Weights of a small text-conditioned image flow-matching model: activation gelu, 145000 training examples.
Rows from block 3 of the text encoder of a small text-conditioned image flow-matching model, named by matrix and row number. Rows with one number within an expert belong to one neuron, the router's apart. Each number is 500 + 25 x the weight over its row's rms, rounded and kept within 0 to 999. All counts start at 0. Numbers have three digits each.
Before each expert's rows are labels from the 100 texts, of 14976, where the router gives the expert most weight on average: "tokens" is the input token at the peak. Only what is clearly more common there than usual is listed. The data: rendered landscapes of hills, water and sky.
# router: slot weights (text_encoder.blocks.3.mlp.router.weight, 64x128), inputs 0-63
# gate: expert gate (text_encoder.blocks.3.mlp.gate, 32x32x128), inputs 0-63
# up: expert up (text_encoder.blocks.3.mlp.up, 32x32x128), inputs 0-63
# down: expert down (text_encoder.blocks.3.mlp.down, 32x128x32, transposed), outputs 0-63

# expert 7
tokens: "under"
router.14:526474530476447537497479508469546548502489491483485482502548514546509544457492466483484525474512514480473487502523515493495495504474519485529519519486475498464469523495511488461427505484500497
router.15:524475532479446539502479506469544547499486492483485481499542520546511548454490465482482523475510512479475485504526513498496495506476519485529520515490477497465474522495513487461428504484498499
gate.0:533511520503514499500461508532474522485506485472495513527473486490447526557463503527496480491481519487543483549511488500515474536496518552479519525514513465534504436477509482518526505482516494
up.0:524491469511466513477484510519460490501499502500487510475490484502492504558536527534528515481491541482511504483493510467504456497520482486471459511492536489513514466473479477553516479501469471
down.0:498526509513504465452482481519504523496492529482550476507496487514517534489464525522538498493509523518487535510544515467504534487466469497523463467517525512491496490463546517512485530485539519
gate.1:478460528486536454504518526510508505514488449497520496558469485478489508515456491472476492524476521517512486538514535491512508514468503538497507531499496478509547480491519491498515523478530479
up.1:531551469531499528465493470534478476477533543513476541462518477508473470515533524551527488472500477489512520481477467496503481500523484474489501473512523509526452496507479525524507480517478524
down.1:533496501511451520482521497488506524517485536497465537465527497474493497474498539496524520485486496488501539477503495486516453488509466488529420480486511519492521512531467497480469510495497547
gate.2:491518479523533462481478515548480468474540460491518535531462468509439480540501510549510477502479484512519490519466497475536505497508507517476503488498512494554497469486497494527547492515510508
up.2:483463508530524520482548519522528537509505510533467537513513512486586457485468496440447517519496481528468508510483503545493496480467497488527517494488471535514510518563497544500482488492487532
down.2:521500499487512443535498478510467474527537521497475513472523491487485446515525530553550485487520489484532515482493464512482525517516484510491484493504479469497487507495473487508514520520424514
gate.3:447526528516485514483473465482474479483476525498519498477463513488506509469459500496471473541512467509519486515530512500506466510502525507524520467527551512501540478483535514505527476459528522
up.3:511479491512519451510531530519525507494504466515498518537522485521488479518495485505505537545471523499460509518475505499527548464469487492510474504447460536528464532516478475520506529521468503
down.3:507500476520484527477519553544511496513504516541471544489461512500518546459506511496513500452481530521516488501504509456523463500495440486459475512530528488521519463490507513495490511506495496
gate.4:487493521517481511468514507497482454514503513549488510493438494464495468488452527476500499528449501508474489511513534499557493465489465539515439476480552528503551504512496468481506516476491521
up.4:502522481524520506479526490486486480539493514533495487494421518449506483496497513481527482512444482498489490460499478518556504483540473554509457485491556526495545474520446503481513533520492528
down.4:502459507495531436468489516517552520506502473492550530540499464523516504516458488504530528519495515502486521544505499499486506494455518506514518509489514510506491499466542543545530479490493484
gate.5:501517479513548485485487531548487486487529470514510553543468476486457470520496509528506477512489487514511481537465473488533503503501511526457513508492500490559489482506498496520536498527522525
up.5:447470521516462510493484498474527541490477459494496542447498530491504498470462497464518492523453528503489506491503502497507435508460453489521465527516514511499521506542493485503474503479515491
down.5:528513499509486508492514477497493494517514518501481485474503506464492496508530528516529496463525473509508512452526515488514478524510486504488471491487508492475513499515482477462463495489493528
gate.6:492512499510546481467507501540477495481517477533496558511454463474476473548482532520493475517480476525537482523478500468558510513485501523481500505529522486549534460495500522520527491499524491
up.6:520508494500495518474508530538478499514508534474478519473491525444520533517529530507512501471524520475567496461502460508492522545521489516461479526561494451502522451477470521479499497516512474
down.6:490470524516512476460472474454522523490495491433545481566500478504488504519462487484462495539481522467489467553481483511502518507471540534530491499487493511492492496499575479512501489497550509
gate.7:486526502508522481470491511521490522460490494482505514538471517470470515511467475522493468515487481488535468543494446527515478521487510555483530515520506484542490440519513533519516490505528524
up.7:466515465514505479498539526506484467487495512506526491493549482517475460505530520515529555524512496522462553494474496491495524460512474458503469455455518531473509543496497504519501499524456501
down.7:518531533498472491463464478494489522484482555487507518483507505513483526474464506516526516478513501469494514514558500461498469487464496479522483455503517519483479498496529514501484495450509525
gate.8:498522517514510479491471503516479499465505477481526508536449514497463541507470489530499466519468506483535464563504462511518473524492522547476531512513519473547497449478524483524545492498528513
up.8:502479546494500507505497475467515542494472520495494480522496520460514537460461461465467484496511495491516489505540500512497515524479524551520526504519480486476506504534506537456470527468528530
down.8:513450465495507517550506517500510478543527454523463508488498502487498475514551500488459488485492505508509460472467507498516488513548521500465539548504462475515523499506457493489502486540477454
gate.9:507497501518527475487482529535495494507511459513508522538440488471471492514483510517487477505468525508528457533488501497536524518487511537483515520498505475543511458499510464515529515494519515
up.9:464482494516479517474510459525521499514510494539489557459494486533498485501499508482500491508492458542497533465487534456511467495499471472464476495521514513520530505523474537478491496500485496
down.9:529508516488486494497525480512512528509520541521519492508505479511479539479506493546564486492514499490510559475528460488513494514505456509484467476517525496500490476496480506481473530484459525
gate.10:501509504489538476508467498523495503500499447468531511553479485507451514517497497526495470495486512497534485531489495504508504536501530525461535544503494453527480472477511467502525521506549496
up.10:505477494504511511490513512536512486466541504527489510490486451499510442514511550502524500491487499512499506513475518478523499485502470498513484460486532539531524477498489508516504464499465495
down.10:499501538504461487483471449489515530503490530468501505483521510519486521485455515499516515530503503476474525505514513473486497475458494484561449481469504539478491518517541505497480498470556534
gate.11:496492494500530495521493496524512475495537447513504525520479489483471487527508491514466456503455496524529476499476505475517498530520517520452502531518505463540516485503478491503517497523532495
up.11:534533466494537498515545536496494496562496492480520485549504546488506502522546493502509505467529493502498495487465459509474533509544500504477499527488498483481482505484467485482483528562509520
down.11:487508484519509446471498527503514462486536466486542470535495481532500462541513475504514494546485509490497513501462499503491522498515511477525528509468474502524464485475497483500510485524502513
gate.12:507523487524529476478485507551487486484525472513508546519456470480466469534487527536517479506474503513519477532465519478542490496496506526468495515495526492556534464477504498531537500503528511
up.12:431485521507463484511494459483481481481504502521535492493516525535500493452461471478474515572496466496468493504503522487506495469487512492558468457470493537488484529498503488489520496486509515
down.12:533506470533469508503521550519545485521526506535499503478498496522555534472533520477510514446545511521481514468518503485489501479546470461477491488516491502488493501486465515490484497528484497
gate.13:506501495506549489488491514545464495491526480515498550522473493466478477546479519518499471506481475499517475527482469503524488509497515542476502513506503498547506469512511521533535493499529505
up.13:533542475507556520481496550507443502478522528496479462502526484437473473561529499510522519482523491482516497521475461520504522515521482533464504505489520473507501493504482524524510490526467502
down.13:487459513497538448519478537500507488483459485473543524551485472499505472537481486461451506546497510490513447548471512551512502508478541522524531520493471485512506495493532488529520480502526481
gate.14:492482496508525483480490511547505482466526462535498557513473459500488467530472509500478476510477477541513493524472522463540484501482512511478508517517514494548529483499500527534534471500503486
up.14:472526502507495510495462487489486492538510487429541511484489530511475482510502491549489448525468468477497507498518508521498510475535498488508459491478526506525496493460525446502522488480568502
down.14:479544474529508462511508543543521489513495513537527514485497500511514525492513526476509526467562517526502546485501519492500450463519505476496508476523517499510496494501518517528509440508496509

# expert 13
tokens: "noon"
router.26:512512496512516579466524528528532511497527522543508510529495483521515508512495468504504507515478486513482493501507485483518567490503491502501531463499499522524470480507447503472472549511497527
router.27:511515498512515578467521526528531511495526521542509510533495484521513508514496470507503507515481487514481492498508481485518567491502494498502533460497498522522472481509449503472471550511498529
gate.0:478477502495517475481504518543520490477545441508517544533485471503483492523496512490477490540496489524513509502469529475528514503491536507478516512500464473534495497492487496505522478500519477
up.0:458476485498495505514508507494518457558510491472480499480487494505533479512521523459496465486542467523512545477456523506480454480533523485466530485509491467480522491513513538477498479518493469
down.0:528489495485492475554466505473534513440505522435527492532543476540485501509512446486488512561503516463479505514501503530470502506519501498512486514470483502484474544488488491496484509523484532
gate.1:463512483524534445455535505519442483498504520522516499514494516489476464502493481474508498519495461513481517541494462528536505474501479519490516472484523514537517511507532542528544502496506531
up.1:483511451515521462476553512496460473515507540500480480509511529471493468479529479480518507465501461532474534502490467529510500475526452518480494484494530498502514497506517552496529507523502515
down.1:513484506504481370521465496492517511537492484474495532484506489520519490491502492496488499509501520468491487501504516512471493494508509486500485519494483505488486505506487472498508474497480498
gate.2:480492525482529479440500488506491509498501453498502538500477497489459518519464514515500476528510485524523484527498520454522502527458525522493499518517483483516515497508503495504507506491550482
up.2:493521500511494491471467486500518519462510544451527497502498467525456477543486509535537495545482495444471512524469452508501516485509534467542487466473531533521480508468518482518504483496526507
down.2:527492488494481512539552507523505502529484509536472523467500558464534522495497526472488515491530495496512517473484478496467466493472473463496488524474487484506527499543451487535486498506462517
gate.3:482529499513525470475485503554472483466532477500542533525478509507445490527483506531522487525480481501515485535474484480529499483483513522475509477489518497569488499478510492536551481503505511
up.3:491507529507476526454516506476512533493463513499459498469530475491476523495465495494468539500527517523460523510508547467503479476469514493517504499502475528466518536511528528491469479464500486
down.3:503490485504466552519487525544492494514489481520459547482500479477493467501508539535476506483446522496508462490490488465529482508528478498494444502495518499542515493525489452504495510483492525
gate.4:499495534492533469499491518512505493489490442491513520532465503501469519514452478515482488528479524502516459558503496513524504517472534521498542522494481480550493470484541498512522512462521484
up.4:463491516506501502494516489470517514525470523483512492500494504485523526484479467470475477532504502515517489492525476511511521512477522529516560486537476476493501516516486551495493495487558509
down.4:500465459520493462550481509502526535497501459490462520488509484517499453520545508445454521501489504500487479513465525538506438510556537506482513531488480494522538513524499492517534453519467500
gate.5:475492478501542445485521531536495470528528446530516525541475507503482484501484485478503489521481487554485516527483504493544510477479482500467529510492520485550507491481496506517534504510535492
up.5:475492460503520476514543510485501484561493528496495459513490544476515472464529494462518498484510484532480532508498474552486497472537458493487509487496541509466513484498528542485529516514505517
down.5:502488506522479387499468488495526524515499505473503542467510493514523495475518488494500507519508488465489492487519490530468479485513503487516498494494495520487487504512485493488511484505503522
gate.6:496485529481519471497480501530520518468517438513512549517504489509477492513467489485466478519509499517519488510492537486513512517455542503483538533505453478532482513502494503517506485481523480
up.6:483498551477508505548497501447505499464478499442528456501515519517486528529505459482470495535547536491503513472518498507464459531483549512523558502490450497463500522518487493503500499476527470
down.6:519503497476537448502468535528479546494520476478467486523520504490485466557481491505497472511473515505499491518503487494475527521520487570485501514504502514500523489517522520509551480492481507
gate.7:507494485516500482495473521538507491494524451495498507526504437517449460534506494535499483496473501520491484514487523457505516477494504507498507508504496483554468507462507463504524501491512478
up.7:488516460524481510468487482533491473490544489508509551500519450511443453527527525556542463514466461524505513480460502447525486489530476497490475485502545497536476505482463482486528498529509506
down.7:505462496506495486504468526503544527521542461456513500513519444534532498509507485452464514537502538467482485521474515519456467489478525498501540526500477496499474510482518486516507459514506455
gate.8:499469499469507450511474531546493483470540447513537503543484495539515519502491497509493506524495522490491461524495495471493515491487529486492514506457496504543478504465505447520526478500494479
up.8:489490524515504521475532488469525540497467513466466506476531447468459486522483513495482522511495513524484543487496545492500497496482489517513487505531474517470524550532516558479466513478525487
down.8:518505513485506540534455460512462495488479488485480519469505507482498484543501529537439498463477511471522422495521521500489496536505534482511469521512493471517497501508494457501511465468497473
gate.9:495479511494520472521478531539496488485518449502519507545467508508502521504480476496476486522499515495510444546493495512519506507476536518487538514491490486547486480483523475527524482496522495
up.9:520510496516510480532475514494480471494482507467534442531483531507508519508516484508475488502494537484505441530510459526490483495534535520506545489483507506516496478465537495518541504503508507
down.9:462479474529501478478490527494517528544495482495469546468478533500519484470514496483479489540478477517506490471469514513509500476517477517504464478485504513492522487521492511470521504520514519
gate.10:472494508497535478468480505536504511499516435478501531510481507481474509495470478508501472539509472513509478528480497498523495510471501542475513511500485488539517470498509510509506494501557503
up.10:514493523492442463520481510476475517494467511494506514489523516554500532477499487501497528505479556450482462505529498507510511486476512453540497506462510515498476538501500454521483510505505502
down.10:551560474488510532472509520496421507500514521527495462500510544458469500537513564522521499428502488493519502496480495476528465519510462483474496515523489494496514509525475511512491504514513506
gate.11:495478511482513463511481528546513490487527429512521521535483497519498515506482490494484471516504516500517466530481498486513511514484538507468551530495479467538482494472508475527513483495516476
up.11:509488534506460525483504476508512525509514513519452548451521464493498490486481505521512530501489494509495537469516524468521516512472456482523448493507493519471538516533474496475467515467493502
down.11:546538519503510536477520499503455484479491516516489511523520450495449488538493541541518506441485510490507492498515481473542481545501501501503489516499500476516509501498480501528506521469490505
gate.12:484490518462519480501462503515523523501509432480517529512488493511476510512484481491467474529507506500530467526499520500505507532479553511485535537514455458527483491493516486500505483500555480
up.12:478498535460515532536521487484484526462512517497503501509483500463509522515473505459484445505521469500537508509499462510508475529462515540488545512553487476487524467529493550504482479477498485
down.12:528516477505496451547505539483481506484497518495485451539522511487500463540536481489498518484519472489498481500478501552489551504539480522476505524486493499492516508495464502495490532541469539
gate.13:490479516450528483480491491543502511477547454521501525501513462523498494513467518477470509492523501533509491516481538451502526524450520492489520522512461484507494535495506495545508467487517448
up.13:507524521450506499455542480490513499515509508509478464482492521485517585471522474453509500494521517510504519490539490477497497508485493521492520500500517488493521428494467505487495531505509499
down.13:470436513510507490516530495462496480477496496481484495501472448493489520478507493446466461501498472519529486487520517543489542481490500505493482484516503518492497475522516500487486518493524497
gate.14:514514488460529478512503547547489471483535470528516504545484482512487504527490499528537492490516521514527498527481465476492495501497502496442539533491512452546463478483493497524528500494466471
up.14:486475542498481538480505477468515543499475504496474537472524488494506499493463496453432509514495474505500494496518520493513539522440515510532500504541465513476515534537525522508461489469537500
down.14:529474482484465499551533513503501493512513503533481500518520501477467477506530508504489494474488526522516506483492490477534528518510488497470484551494512478492531514510478481481488536522464487

# expert 4
tokens: "fog"; "water"
router.8:494484466529498556466512498508504498548507502528463503476466552488525511460553523466482489460484471519513500455507516454521535497544449496467475476538515475507510469500486491457484526521522521
router.9:487489468521509554452504493510505500548507505532469511472461557491525511452540512469478485458490466523515497460506517451524528491548460498471489467544510485504511463507498500452493516516532515
gate.0:500453512467523461510513536530529499506521419512519507532492477490504516503486485478465505520504509520480495521495514480513524481479514513489534524476467485532512512480496490529525503506517484
up.0:497540516543466520507472471426507539481465547462488515480526514523491515475481460538507514521473502454490482492514509513497496526490520485522494516479497512455474520523500467452465516490505547
down.0:533500529442498466539494466527480463488527506502530496469494482517508483512531517497493461443507512503556508500501509476469530536503519478470513558540497446508483494441468475509514508485507490
gate.1:527491500470476527508482523526511528541481534540472526468502524484545511502497533468476529471536532486538466494549482519487512536464477474480479526539483478475500459511484502523467474463485486
up.1:526482500462481518515473525541505524544506517533478515480492523483550503508499537460469526470536523491547451500547490523484520547468488470467492529546492470486499455503493500527474460467495470
down.1:533497484493509543510511545526475512491485466502461518508483481479488481515499544508499509425455531526503489519467526488528462503499492497470517533507507483536510489487527508531514475486496472
gate.2:479512525491512487497445464495473497467511486458528514505491491526460527510453473544482482526475487479504455540505498494511500518471539498509521495474512469522472504483551437502523500469550508
up.2:463464525496508477446517506465503533485487482507509485499493508451481523483473490462499487547492473536507544512513553490527507507475492559514511514503488500481547479512512538469500509481530492
down.2:525489490472488493489479484515496477524498485522489524460512516500499500501520539510521508422506485510516526491467532464510453513494481464484496540521521472494507511469521527528509466506484446
gate.3:463502536463511504502457467504470477499536508516536476475471524491534475484490532480502471510537471526520502518522530474512488483501534481521475482532537520484536505460528511497529472464515484
up.3:526488503500510463504526527537507510496473476487486509533510476501475525518448492500486536498469536478477474548492474511503509502452488528501549526469477492539480490498513492557503502496493479
down.3:529508465533469523476510517487519527486536546535433521463513511503519505475536509507517510492517472472472498451485484504527476475536478496500466480476519514471500494527449498463454494542452551
gate.4:496492493507489452549483514523509477502494446483532500524492512516486518472493466522475512543480519482467458519487469513520543464498525491498524492456474503537478520481491444518511487521511507
up.4:499509461512504489476524553542526467570526493542511523498476544490543550485531506470505515491518489504487475500492490503503512469538451502475494469489520500509492493487475516523485484546501498
down.4:485565532516513459492517517496483472482488478469573467540491494528485515507451482556519499543494520518484536545498491483504559485487492493512496453500513525508491503445531503529527513477509528
gate.5:470448527489520464498526528497483501508480449521508484539475491466479476513469522473474498529480496519489508530494535495535522480476503543504494490484485504530540490507526508512535508465513493
up.5:486442498484523478487531523510488504540480465532484489521474508449508462519491540453463504504490491531502513504489548496534519486503482534502481492506487507521546472527517527511530511486515488
down.5:478490524525470492481503509442535548520460509479483496507512542489513519483468469453463532534505499488458478507518521543507483482492502532535514459485480531459523518536537526466488504487514528
gate.6:503553481434508480531509508532480504556530489511503477489486527466507455522513525513523487491510492495506483504492464510503526494521466500464462503487515473515483483479497483517500471509478516
up.6:492481517535472526523491463474493508471476526469500498499483437541520531489483460505491491514462508486504503495509517529494475494491529475541536504494499524503505503510501495478514531491496500
down.6:494453472506477548482478498499530548497514507524427563467517525496514470492521514466477504476519487467507468489490504527501414515495490487500485542481480482507513507582486489504472466511479512
gate.7:510494520488511450529479538527486491485510453499545473557474511514498542502477485505490505519488525475491448558512462515512522475499515517502532488460504505531481492471519459532529499496500515
up.7:469505522504496525458503462470520547481472523485471537469523490488466498502476496501495490510501479514508523480502547487503489525464499514504503520535476494465504517540510533473473509483536489
down.7:515455507481469525543482477510500520523498486498467550479493489498503488500505509488455491454474522463523449507508521504500472535491507495483495567523490456496510494546501480500492492494512476
gate.8:500482509466510457520471533530498490475516417490540494542490489523484518507478482523471499519490512487501456553493504466518512509490531502474536516458487464532485500466500465529508482506507480
up.8:475496526538475547485500474466539548506475522476460547478523490491469544487463480501494520500485483488485503481507512513494497511455504518513526505519465513474490522536511503462458527485557504
down.8:482436489477473508536482486516522494532514472496470530499519485523495490499503524481473504473478528499522456505501558468509477526482502480479465553514498478503510519537515464511502498498521483
gate.9:499459540497505475532473492492525520477517454467511529513493480526470516501456458487463502512490514483476466539497524493508541506449538517518533516459471502525494517506476470491515516486531505
up.9:498463540458511500505518518490491480491468480527506461524517504480465477488514523477510480505483489515501538476492481480535518480519495512488457518480513497522527478482508502519532506492491520
down.9:488498484492518490480481477535479425540531495528530515503503510500511505495507493471505513466526480527509493494515518436477513506485510445494536501503487482494455503485482483529506501505522461
gate.10:458502512454514435522457494524473488523535462476584488510470531494492508511497525513507469541485488500510470521502518488526513495510525525491485496488522493521508489456528471540535449498539454
up.10:507470525531468543549470484492517524434469520461478498504505441514478502505465474507499501516489526474511526519528511489504470498468537516538546503510497525503505500517508489485508519473495499
down.10:491452481508464576500480463510532505483502489523451520462513513492549459485555521482472498464507509483506478462513517500486430503538490473491465556489508470501519512534484490496481457530489503
gate.11:506500497465532446497495503544468481491535429498536500539483483487482498535495506526492500508500505501494484525464492461513512491494515507473512518470485480541507503462508477553528464503521458
up.11:525503482456542456523496497535461458496541457528544462512478507490496498540512522523507479487505491507521483516474483479504485507511497518459488508492516471513518474446496490550523458514513463
down.11:463544504505536473465539514470504519505451509493513434499499519491497535478472487461507497513534478507500533517516484504501528483491513519514554454508496528471502502490550549493495513491512497
gate.12:495497509472518451509473515525484508487497433490530520541477491508466503526485507511497493506478528487499474545507488502536494513489527509485533542444501470538496483474527450534515492489489499
up.12:526479485503558476513505507545486473499513483518512505504445489509514470528527530503491480453496491522540492512489469532514488522526506509479507514485524482531515454477504518528535480500496483
down.12:493506510533490468441452501525537511490548532509488546466491504514512542466464475516531516532516447477484513488533457508490507480493503499541499458497506546495475492520505522473494488478481508
gate.13:474491498511555467450494490540535516492505489505498548511498477492483489507478495499473493507491472524497507558499508463479528478456518508474591485525490495536486492517514522530519494478551499
up.13:477482472546520479476508511553536501511523504527482549498515464510531475486514488451482500506521466521466542515492510466489539426503492481497532462500485536520472517541487512515507504512464503
down.13:533494492498481432545492511503510505545484467482503489512480502511504490514497504509500509502431546521491476500478529499505545499505484508490465525503509499532521505488494476511527554516489481
gate.14:445490518501529487482513493561512509503498488523515532519491476480541472475463481463500487567513477529495531559530506493515547460457514520515562480517500519523501483505528518520515500462509510
up.14:538508515484469494546480490441475490486490498460510461500514508531455513513510500551486516483481523461495446467490513502501436541507513474524431525459487502473501530482503467500494499516514489
down.14:505501491482519501473502482514442517472534546526478480465535537479463478523506497506514491473556461462507514485499459511486462513495502498509516495512489491481491489531462511505475463510467515

# expert 15
tokens: "water"
router.30:520518488524479561502476472515513491496517531491486554471498510520501498487539506528525483490455503479507481453512465503523493523537478509486472470510527504516481471499460481463489534515474534
router.31:526515488525476558510470469518509493505529528491485553466504516522502497476537501532527480493456506473508481454511456506513492517538484502483466476507523500517470470494466482466487528520475537
gate.0:501451509479543481499505539554510503507529449532517511546478489498511513527495503478490478518501496531514496526489502472508522484485527517469546513491486472535504485481498489526514481493513476
up.0:492493497476526482498529540567491473549540478527509491540487537487543484503517497472513483491511474508517534506469487514470534464518500505483533467505509503532510487468481525505515485508487498
down.0:477469476542484504501505546483545503534484469499466514504497519504569525453507484442462524531516508496470486484479503536449507471511510499514503491482484518490491507529495519477483491524527492
gate.1:516520510505518461516477542504466493455479459467509484535459489504447540516477494553485508500464540494513468546476501484529503499498508526482492531482515474539503465473531465529543516485514489
up.1:495482505493517521467523484492533522526519529520485535477547485496550461500490515436502503492530462516481525470533497519471491506475499478531540475521464544474468550527475544499462477492494511
down.1:445503464502491527536535484528515455506546512505510531512491455511489505496523484504523465495471485521524513480473474489500500511527467480448483529513529466524481469514471490498487545539489504
gate.2:469521506497511454508526506508481470465485485482541500523527474537478471508457474499509528541498497510472520545485501536502475471470520484526535477474512527521466530480547525555545479497495484
up.2:539467531485491537495455487504527535532520488510463516475470520473527528492504534490479465487493507481532452474542498483514521542505503518488485526526483464490526477519461453454459508460513507
down.2:498501501492499631510505500491493513461502499502477488500498495506483507506508496494495492497503488508503510492490497508506479503499509505499525496507492494502505500507495516486474489497502493
gate.3:515476540498519468540497533516501470483510474515532475556463513513521519484466460488488488526484523498492485541514485498511539477482518507497539488469512497534503467472513484501540515483487512
up.3:510533497499521493519513522521463472493507522512534458527449509485517507503511489502516484497489513494522483532509459542514514497530500525494543466495537510529509459464529496518538485490481509
down.3:543457491514488466507499544488536501526488471494494460518509522511547480495523478463485532504529540498455496481473517529477539456507513501525497487446481529492502525488504472476506483520486509
gate.4:474478520490538488466495523530517537477506454518500552525499472489475508529469512493480489519491482534508500516488530462512498511457512512474536526513458486535507507499499516519504486494523473
up.4:522546503530501460479450511477479515465450505479505505497463519477458541505499495562499499494428516454495445532504453517534462489509480545494479523504531499507513481484514468511523521501527526
down.4:495499500496513579517511478520511502555529508483451525498492526508532513484532507504486493472492446477500497474493490530476504487531544483480491492496508495486458496522479483479479513521528514
gate.5:507491510492510471540478519528483469482528454510532495546463493526492504503493476506500482518474518508500471541487489471523527487502535504471535502470513481551492482463521469518538496486495484
up.5:488483506485507509461509494483535537507475504513465555468547501496492492507478531474491522511532489516489510483520523488489482535466463491505482536535462501474497535546474511488463510494522499
down.5:477550511470515499511506463503488468450516514504558503509499452503461505539492474534550461491496492503547521529525473503526491542495503506459514518540541463514489480483525538544536519502479493
gate.6:496488482511484519487523488476532524512546525511500527497555536499558550468522461472526471503517468472495520478483477535463515519524485485480493500491491487465469515536469520469465517529488529
up.6:493508523489523482507478514515468480486448477480501476510446470509454456525473527519479534517474534525493478525519524474543495467476520520527513495483501519532532491473537480523537489471514474
down.6:496480544498498423514479502517527513520504473499508525500492509500518502493378520477487519526497507510496491563522524501492504501417514494517489505500479526501506510493534485535508505434502494
gate.7:510515480493516471527472529515483486468501436495535492543450507515464519518509481526488488504458542489513468528460483480544517500514512517466519532468507469549485472468511466504536508519491502
up.7:517529476499486479541469515521456466470497495502531466525455562518498514479530470536512496485482535468504461512485479512523518476531503494483492492472527502533484475462501465504533513516475515
down.7:520485528525500502465455509470485542517478491491466490475515543487522481479483509460497526539500503478477488505489522530476496457486518512573508469466489536455522526518530490475474463471518511
gate.8:511502512494489460553450508531491485474514443476525497517481500561493515498513469507484494518484528490508467536488496481501525495507547474484515503468501487536459507452514452518529490502517494
up.8:532521499506471489542448481493461470472493478459520489488463496536453519510542491546504478498447537466513463519506486497533499503545528491508474516483536484533489475458521447507536506497512492
down.8:543470492536492470503477513511541523557496466484459533471507515493543449508511519473463532512489510486462476489471517547486501474517509514530473494458478535511515520511489473488520474501490498
gate.9:470473516500528486477492519516516507484513425521511542518491486511474505512469500487465491518498486537495504510484538464520505506468527496487535523505469491528498507500507501497509487493541475
up.9:536503498524487517525480503497528483527494483497490518486528484524501536475486471513471540511458511462447473501513532515471517469494507455527477502464509539482450522486505446501485533490523512
down.9:489455478495515531527527466509492498551526481481490536479491499470495456509530501484503487489490450504511514472481513489484502518526516483473465511505510474515516492519485518492516491535538461
gate.10:459531505518515466490496483512475485444492493485543528516485519487453501516464466518507491543462492512505486555495501510551472492480528536490541497489518508555492499485544514547543491482528489
up.10:478511462530514490480537500509488470449487510517503494518529486523484465532528481499500517472512467548473562498456529474513505455508493495483535468495498527500476524501506549517521497536484500
down.10:505508490509501378496501508512505497532489514492512511494484493497507502497500500506507500501505505496504500495514494499493511508499478489498481500506518499512505495502488492517515505497482506
gate.11:527527497481477513506462531509460522509469530490479483470502538475502528510511537535512526469517530474550451497541473490495480538472474491494457539532513465482484445498514472536482478457494485
up.11:469483498522518488493535467481537478492527474505523523530497467529504474480490466469495478529487468523443547487473527514506521454527527503519537452467490546515513562502491524465518518535504516
down.11:445520493522509458491512448508508484522531528534546521496494506501500504493498484503529480560502450496517519498515473511506509505515492512505492468502535504504500491494484499498516525508499531
gate.12:479505538509518474498464514514481512434503459479522503529488491515466511527461501533467493530465524504490451540504514499540507508482544536508506511482483490540491513483534466513533507462535500
up.12:509468493476495504512520547500517492533512495532466491513555506515533467486505500449489541505565495507472528478502508511444557472490469464511495493498457541478475540523473508483465506523499511
down.12:464564485511502511475509472490448477479507522507514458461495538490469523490536501513531465501533467531527526470507497471499482510542497478464511464539518474486481498504516537489491495501494492
gate.13:505501498456532459533475514534494478467521435513518495560463501519490499525503503508486488504492522503516472537482496485515527501498536501474543510470490464556484483473501470529528486506490482
up.13:522537479476513472522476491532456476473504505521508466521450563502516519516528516530514473462493526481533458521499490508523483518527496486455508507484528461540483443474499477528531488499477513
down.13:521492517518487483468474528465515531527504515499496508495511561514552492469500476459493521549507493478471498495494501539498504457503529521553520458470494534459516520502498494473491469503504513
gate.14:514511489497510466522486534520467464493502481503529477546461516495501518485497488506508514516481542478474461547499467511527515475514506505511505480466522522550500470471522466515548503501495509
up.14:513524482499504486538485502526452437484520500497536488516449504519492487494514489522532483501485507489503486512486467500533495486532509479495503485481552497552498465458502469508554496512480505
down.14:505478511522484507455486510490527551508479484503473478490523542499534494485472508477491546557521506508447502507495525504481509459488500515552487477448490558475519527502508516462482495496496498